A small spectrogram enhancement model, trained from scratch: 24100 steps.
Rows from block 4 of a small spectrogram enhancement model, named by matrix and row number. Each number is 500 + 25 x the weight over its row's rms, rounded and kept within 0 to 999. All counts start at 0. Numbers have three digits each.
After each channel's rows are labels from the 100 clips, of 14976, where the channel reaches its highest value: "top examples" is what is common among them. Only what is clearly more common there than usual is listed. The data: synthetic speech, music and everyday sounds put through simulated rooms and audio effects. In brackets: how many of the 100.
# conv: 3x3 conv (model.enc.1.1.conv.weight, 128x128x3x3, standardized in use, each kernel summed), inputs 0-127

conv.96:561512555498484477504519472460518548534497481513485508521490510500517507505506527492488508520497512495487503509514469551481442499511490483498465508544505487457509508478479518522499473502484537492512502515467499483479456493494453550492545514500548537501504539513508551496520478516526483505512500524491482488500525478500517520503499518523505569483494497542532500564469565469529513490494
top examples: speech (58); wah (34)

conv.105:511492512476464498502474501499513503533455534483476479523483481501489477477537572474489497491498481471482444494535506509473488477467480497492489534513506492471489485525548516532511436526522505455551489523514505496511456483545522530500527526496527505491481528481486526488485509549501500479486497488521458499484500470454503450508500516501493522490468472499489531521449520526460490550473
top examples: dropouts (57)

conv.101:535517543524472495533537493541549543556437506555501504493497503505510503501500506499485486505498511498499459488499480515477472474487479500507459535453500452489483510533501485500511451538476471520521481543524507482489519507510516542489541532504550495493494545505502549497479477495510483501508525524513501500497477469444545498519509490504473532478492508478488537523503521529519466499459
top examples: drums (64)

conv.8:506496514488494484496454511506511490505466511481528530535516531512531528529551529527482517535509495475515478495483516522494501504471505523474498527551517520508507523554542538543497506539542548476479492468497491487492460431505502484501472489496533513518506527484514528523500513516391500501522505521516513486506524508505515480539530525496532525506523497499514496530500530539478528506513
top examples: everyday sound (56); wah (30)

conv.81:551532581487468495501487493521525548528533473511529516477514513516514516518512463523490506507481525481472498488478503526509467515515480461469469463560509485490505507498501491473512506477482558484517511515492478494498486508512511544491548462464526536473508526504501526530514426489515518524497491498510499514527494517475520471514472501515467522474529479525486450527526528484504522547491
top examples: speech (53)

conv.54:530509543502506450501465480532508516550507500498483488462472490451495486486456533488478481491465523494483545508474500520508513492511488509485463514511476503486507530499515480514532496516512522520512515533496509536537497520525492538476539485502536443507518527500466532525498483544473457514486474504476408489492486497498506517496482531522481527466528516527495531519526521454498469544501
top examples: reverberation time: 0.15 to 0.3 s (42)

conv.125:457480437483475461480438465488527467479495497447505495516511499501500496497508522498521490509516551533488545470517501518501461509517466514509537511564479542508504522504533550504542484498471537494482494527494517482467452504491481508487502456516515521514521532552510517552531525500511487523502476479510491499530476503478482472491498520494467506472524500513485479511490507466524552506486
top examples: drums (51)

conv.56:487521478509504510498518481489487491458513484496455453499479454464453451451488495458481481452465517510488526501531492498495469515492516503506500484455511481503474493482461499489497507472513474496548450486487472524501520521521473477524479476505480501454511477477480484445490491461578491577470486490498462485529495488484479493489487477481501507495498500512517454501506505465529489522510
top examples: far (66)

conv.23:488461478494502518512515536501539492523512498488478474500495476522480475476521511473498512486493478520503481507516499528501497519509531497508509504601456505501509502521505534514510489514475575495541467551453464475460522490535519540554536511470488494477484510508503489505507477505505532487470473492502481538515500497479467418486479488470485524507479486488498483527472528523494535511494
top examples: drums (57)

conv.17:514476515490471496495517511516533506567498473449484495507482497544499493494510498488536519493485495530495491532523439527515525498507526494505453483562482523496511475524494499487511506520493537482527497541503488506513479509495509529459531495503519458422474513525445519497509471506504530509499458518499517506508432513462516478485524506492490510487450479490521514506436508471489525535501
top examples: long reverberation (65)

conv.31:514508520483424494492493500486545519511514502514519506533497504545508508507516521511524506510523522521493483529507480536517462493477475475475554496575553516495517516510501543491508535508505559555514531516499484443489484482511467526511525477526519532511502516513502519546520514494494499513509529511555487521498493502508498407467492516496497515519498506506523480519507519512486518534489
top examples: dropouts (77)

conv.6:521470527496501465510520508487491506494479487508485496510489500482502497494510513488511488508513497486500464517491508517460464517525489520463532526473492501435497488478500487531499503525463463510438523524534552474525456513466513557528558512524532603470545526517513529455529494520520543531515512510504508479521515501508513537482529483518463506509509481473502495495511493508509473491500
top examples: dry (47); dropouts (40)

conv.117:498483504523529531494503440462499494501507497486518546478532549500551545542487473525483480545517528545508530537459509545526472473528527514488479526553500501514506524488483495477529486509510544508515481502500482492490489494517499546505548503518532543495497526517502530537555446471514489486515472497462466472507496486489527521494502485508476518495535500515490476518525512490478545489508
top examples: short reverberation (64); everyday sound (50); reverberation time: 0.15 to 0.3 s (44)

conv.118:551499571503521485515483526458488534444479549535484498497487498460506498496476506488484471508492506500519499472512517514488480526525474516519502567486480544509507520475510519492526478491512494528475477514517563493516523505481511553472555523497516470528491508504515515492555521461491491503504535507505436475497507502514550513448518541531496504478504504478477466499486497487509522515498
top examples: speech (64)

conv.99:501496497487468446488480502517497497504476502478504503542493503505508502501538539502526507507505492465473469494528493503433478485493452513418483469523501513499486511543507498546492467562490519481502508525521548467533454515516539528486522501522536541483516525501494533510504552485517516531516497535503482482509494514515541507481543508516483509491476472464504536498460497493524489525454
top examples: dry (49)

conv.32:507527517467444521528529492492462519509530460495499525532480524563528526523491459509520526525490504481497469529458455515483452499472497511519499499523512504499513525456485505520499485510531519495504460527504524495527515510499492515476514500495520536505452511540517522495533465455542527431519486491492460508531513469491554519466506532512489520523465502522504522519515517532483507491531
top examples: speech (67); wah (31)

conv.3:521437517489506463503535506489505515498504489496500494503508501483496496495524517496509492513524513497517469495468510505473468516539487512474513520535469522440520522494518506542516500536460507524468537518544554490502439529508536554536554493510516580477544528525546512478507500519498525527521527533508476485525486494513496501474536474523463501504518497471507469497527498519490475504482
top examples: dry (44)

conv.53:506512477484484476504504498462533496467507486479478493558493498509499494490547540483510515511506484478480519508512505533478494505526498472446479507521500523476513518496517503511496524537494536479487501477490483520482445466497447521465511497455524543506528516502483524513469454523536509549541451494471545489527512458530482537511532531530477545499512468526507524538493540455507482492502
top examples: drums (65); reversed (59)

conv.14:503510509505518539523496457507518512556536414517512525525521526507525525523515509518543512523524526520502518544481456528514506502516512513436445532495546510462520501484478504490516469501493493503461464472537544494495452495477503502428502477517523517470480512512524522482525474483503487458524491490483506468523493475501530522482530502493511519502486509506515516517510517495490471469497
top examples: band (57)

conv.73:518542532509394457518494502447486511511521515511511517525509515500516517515501477514518500512519507509504507531474470518512447453486507486487519541486541519465488485479477542513500487503508489522494466508513503506520495463511498518495519495525526529459494498483510527480463482437538502529536494529508536455547478475530527458476535512511492521510504511510528493521500522506512552514499
top examples: drums (73); dropouts (38)

conv.40:523521529514475503516553540524533531486524515526513523474541525484521524524495474519487503521515552483519533492489486490471522507450487502515451501533507485504505528516520488482521465500477520513504509498457479524479510477516521479501479499480493540459452487486484490487503514493505495419495518545495508522518511517534518504515512492514545503534527538531513518511513511543421550490519
top examples: everyday sound (59); reversed (45)

conv.36:521509496519498506497461516511519514497430486501503485516531481509480488488470515496486497493505532497510531468488522487509511500525479504511513535449529535482488510483551551515506458482475469510471482528495499464470479470477465510462509498494492541540463480497546497503499499437509450476512523522520505440475547496504527534469485532538514498455510502489478510494497489512533525440520
top examples: drums (87); dry (68); number of effects: 0 (53)

conv.49:501489495511486511500505482515491505484460493492531539511530540517539539539527488537518527538530499515475513506520509527489493495472490509519484536532550517545480490507497494481520524490513530499483502465443434501443491482478483506435504499503525504474433515509481525519512487485523499449528505514485537487514502538531537537525520528513509526510518511546501534528496527496467497472510
top examples: drums (59)

conv.33:487475492493494456501486528501510482497541518469513504490513501489500507507502483512516518502528511467523521509475528484467484509537477551512543495471447517467475497491535531500488509478445460489466523550504537481500510492506502520543524519482488557499532497487547482524558513492492469511480502487504470560498486503498506510495504512494491459442479511484444483456489451526500553496495
top examples: dry (53); reversed (40)

conv.27:527530527528527405496511457511526543492499499505523504516513505537503506508516524515486497512500523547478533493484500514535540494509510498485523495535503543507522527486508505471503482487499510495489544504482531532489442535502502499487500446504492489460477496557510492483509476525449501470519479484526506500510490568515461460479499471522477498468476522496521504508474511477463557508509
top examples: speech (54)

conv.20:523482508487482499476471477514512519502508458491501477519534477485468479481445508492450453473505540472500497469470483484466450503515468489517508524459525517431506516480524542502489466489478479526469522499519517518502456468502499519500521489503509551530518510529541511516472483460506488529498518512553518495465553526486494522447475506522481509480502544503499512499523498545493476482519
top examples: dry (58); drums (51); dropouts (35)

conv.52:517513529486438522527545532516543528501510461533505527504518527522527526525521481516511509526503482497522465520500473517500535493438533493517461524564505510519554515501510522496484543559511551500526470488505503466509510491529508517473516532468511484476486500494473511472452496504480510504496513485513512484510479503510527480525555500491527522511450483476531517522479526494462505526474
top examples: dry (46); dropouts (42); reversed (40)

conv.39:494494526512502477502499520471493488496562469490505506489476500554508509507466468504530513501499461501485514525456455494499464521538491501507528479443485539466513489467487529483483530496484431518469512543510536477530530511453488551526557500498514533512500505517538508519539484495495487487491494468494512520522483490460514522495463516490468465484500521472478520458511452524496528498519
top examples: drums (81)

conv.29:564492575523496452500500530511538544496450552495478483549482486501490482482534545480499517500485487494492504486505488522480462542451471504506529509504507473494441525506503515501495507480491518494508506503525507452488488463495508529507527510505535521483509534481516534497464492512504529525496516506520472424510497481478529511505492532516499520512509477538474541525488522542467494492487
top examples: drums (76); reversed (40)

conv.104:539517523480506477486511478507474514486460490478491518541499520522525516513539521497538498522517507476497510539520469527480472479477522504454472491523530466505488499529502515510470483542511523517504449517494478492515454461503491511470503515500542489486464511467503538544487525498512526501527504549490532503519479475468547508541551518533524540504452494503532545534487534475548517504486
top examples: dropouts (48)

conv.116:525522521501506471519517486507554534498512503494521524532555526532527524523514532520541519527546476535499517511519483516512496463489490461493451533526501525514499492467478531505507500484492516488508497452473479482454457508510473480453478458517542502495499522511516544494499482490523469518530471489467484513525461476483489505481492506506528532481503477513540452545508544482518555506490
top examples: drums (85); number of effects: 0 (51)

conv.11:514461503496469514515492476494522511455496485525498530518512535509538530526523482508498488542498523501547538515500471534503499481516499502497462502565534529510531490510484493499508479510493560515454481524494531496508473494486484526468525540487535537504508537520499536502525509469506477477533515520480520471526499486503534476463532518507519546493507503527506504548519547470491501415509
top examples: dropouts (30)

conv.45:525496533520483473512526527493472533500518490517504511466533512481516511509442494504465484514489500505494447497484462506500487451435485475491464482521536504476494505507509551494467511500509518520526475501546539496514515507514541550534553508516537532495501529533491538485544485524533494491522513514466512450510484474480529482503485506496518532497485514490541542524509524521452540500519
top examples: dropouts (68); drums (53)

conv.68:507541518534477476495513528499442486529512494466527543464544541481537542541516441537508484529492501506522518500514484504530492508493505526479502487486508488498477492528487499510487505510529465507476492541541523500499461509499486484496483458519509487440528486484494504470510489464523474533532493528497481471560425502538522487467514512504447491491500492470512525490536493487524512493505
top examples: drums (68)

conv.0:466464453497508493523511493479490476477545473488486490488502497526500493491514502482513502510522561525516502478476493484522466510526486538488534515555486530508553508500559474549523471506508509527447509519536530510507460523452526497498504498513479557474493502547508484468528485517480524455496484484490525505528511503486451484480517466491457478506532535523475494484530480515468471495522
top examples: dry (64)

conv.1:514519518526535529483484483482464505513488476486535523470548524496517524527513486533498504520494504482483456493509504509488470499448506516545500499496481460510485528506480478508542540481557498473499468470479473540511490502501484503528503489497504509497533518500465504463492440520477499500480496466467474436521481498464497476520425450502479506478507484540500525506521506522462440509492
top examples: speech (73)

conv.83:512510531521506469482501470478502493533443516494528526505518528470528523525514540529489504525516467473495506483532468502470477479468491478489445500482486500539479504523467487477493509505502503518485486531517513496520491495490489498461488489516541523537494521469480539535495554525520448524528536528516537457508515526493541540504546526518450511508512464506501537504497504438498484543480
top examples: dropouts (50); reversed (33)

conv.18:517499511481495515489480533536499519528507450490511508532555508540508509509508516510474499510486460498502462491509503499460459530473463467493476516502496499485486491521570528529496523502464520486505449486497478497445474435520490500502499500458509537497471513519514511519452427479526506480495512489509522476501533494473525518507477508514561523491497510501501538521525518550479523510531
top examples: dry (64); drums (54)

conv.103:518516510522482484505534502525495515508491464450503527486508529519530525523507485509504491523489510518515463526517442518518526498507526507440494451544509511494513501514475515502439509520540525511489481522521518502525439545497471514524514438538529524453498517524514528491490513515500516479521502527512469506512490504458514501488487473509505537498486491508579500536532541516503504458527
top examples: short reverberation (66); drums (59); reverberation time: 0.15 to 0.3 s (40)

conv.16:496501504473481507496468473469499490501509488499497487510524490485490487488479520491452490491491497484453500467486451498498473497506475463496519530529492497491505455466492491456543467455493525515536495524472469542518527512537534536530540517510527501536516544547481532502546481514517539514503479493475482462519518466485487425461450520507468529502502510527495501528474525470483506531492
top examples: dropouts (57)

conv.38:487515507463489473507462501460478494531475505519520521519496520537520521521501475521537527517515524496511471528455520512492480479488501496494534465535542521534530531526534492547464506518547526493469525514485500472520501467486464491463491491518520512490478510522520521498544520451459509460524541534529484515523521507548558540492555538527480499503486514491509509501505499506458495481516
top examples: dry (52); dropouts (39)

conv.111:542521536518517502508518498543518529533463488463517530536529532503538528525514545519518498538502498516514503528499521544500492512502525470471508481474491545469468477503513531494500511553478482516495496504498494517460444507518489532455520478520551530520504537495484550503457472509538498511532488505508489498508526522459545481501498502502516542493477464485511552534514530524519521510497
top examples: drums (71); reversed (44)

conv.114:457490452463463448454417457478516455467489514463515505527514509501509505506524529511525496510518539510502529470506515524495475532498467540504546520525480529519494513521548541490527471507513512489473498541503532513519462509489501511474513490505524509512540538530508520530537529522482504532492487473532496468516500512483487483481510509487457494486485516505466509490459486469514517521482
top examples: dropouts (47)

conv.43:450515455471453345502493497456492458486528487481494483505498481500477484485500487491481488480510500518502515521489520499521508445530524497497535499497528483483484490472481531512476535476485491514497536526507505546487535491498514499511505511515490496477514499502500493487485489535511491538483496509499541565515487511489482499539505497486480489498491470475518497489503491501469540499478
top examples: drums (80)

conv.87:456562471481456515514475501470466466523520474504525515502500514503517514515509518525499542516509469520480488515493470514525509466492511493527479462498555458477495499462486506440514532488512507492479554488505496523514511497482508487461483508511529506546506524489477529535506497561462521490523481464481455488529479505529477495471496535493512508524514503539483545514517515503516426509488
top examples: dropouts (78)

conv.61:510491506484504513477500476471488510486500496507490484508511490461489483485551532485518496499466476504489508497538501535502498512511511487517481488548457500507536525495514524493524518489477556477511495493509520486470473501518509530489522533480517513517529533490489521526522493505526482534463516481498354475529463460467481471480482508485517535507506469481496478535480537479521508516480
top examples: speech (62); reversed (40)

conv.78:534541541496445497503476498499496520521504497502531547480518546487543547546505448538481476540490471477531502518473512514491453474436496487510498503529528502477511494494522528511473535491499515502526518536482475506515493473551519544528546547504529525493534517501515528480463455517465500513538495500476539484548482500522526487496504502512514513493515475509511525513491513490478499509489
top examples: dropouts (32)

conv.126:510526492477489498500512503473498497503468470473484490525493493541493490489465533486530465495499531501522496490520424495506496494471499495520498543526522505518547521457521550509517506526549512538476495518497492548499467483464474476459478443524497518453492477523525496494502471543476521491527459476487523476503485470475461491458509479500494498518506543544513565492526495524500505512530
top examples: drums (55)

conv.123:523476531499479481482494488522519518497447493478526537481551540475540535535486507529506499539544496477543510484515504503501523498462480503512462573507543478497482491523480558472487507509529488549492455531530487493502473518525519514476519498510517506494509504510489517523525445523530513514509495521473515503501486511459544540557510531499528501524488460469508526498527496494507524488521
top examples: drums (79)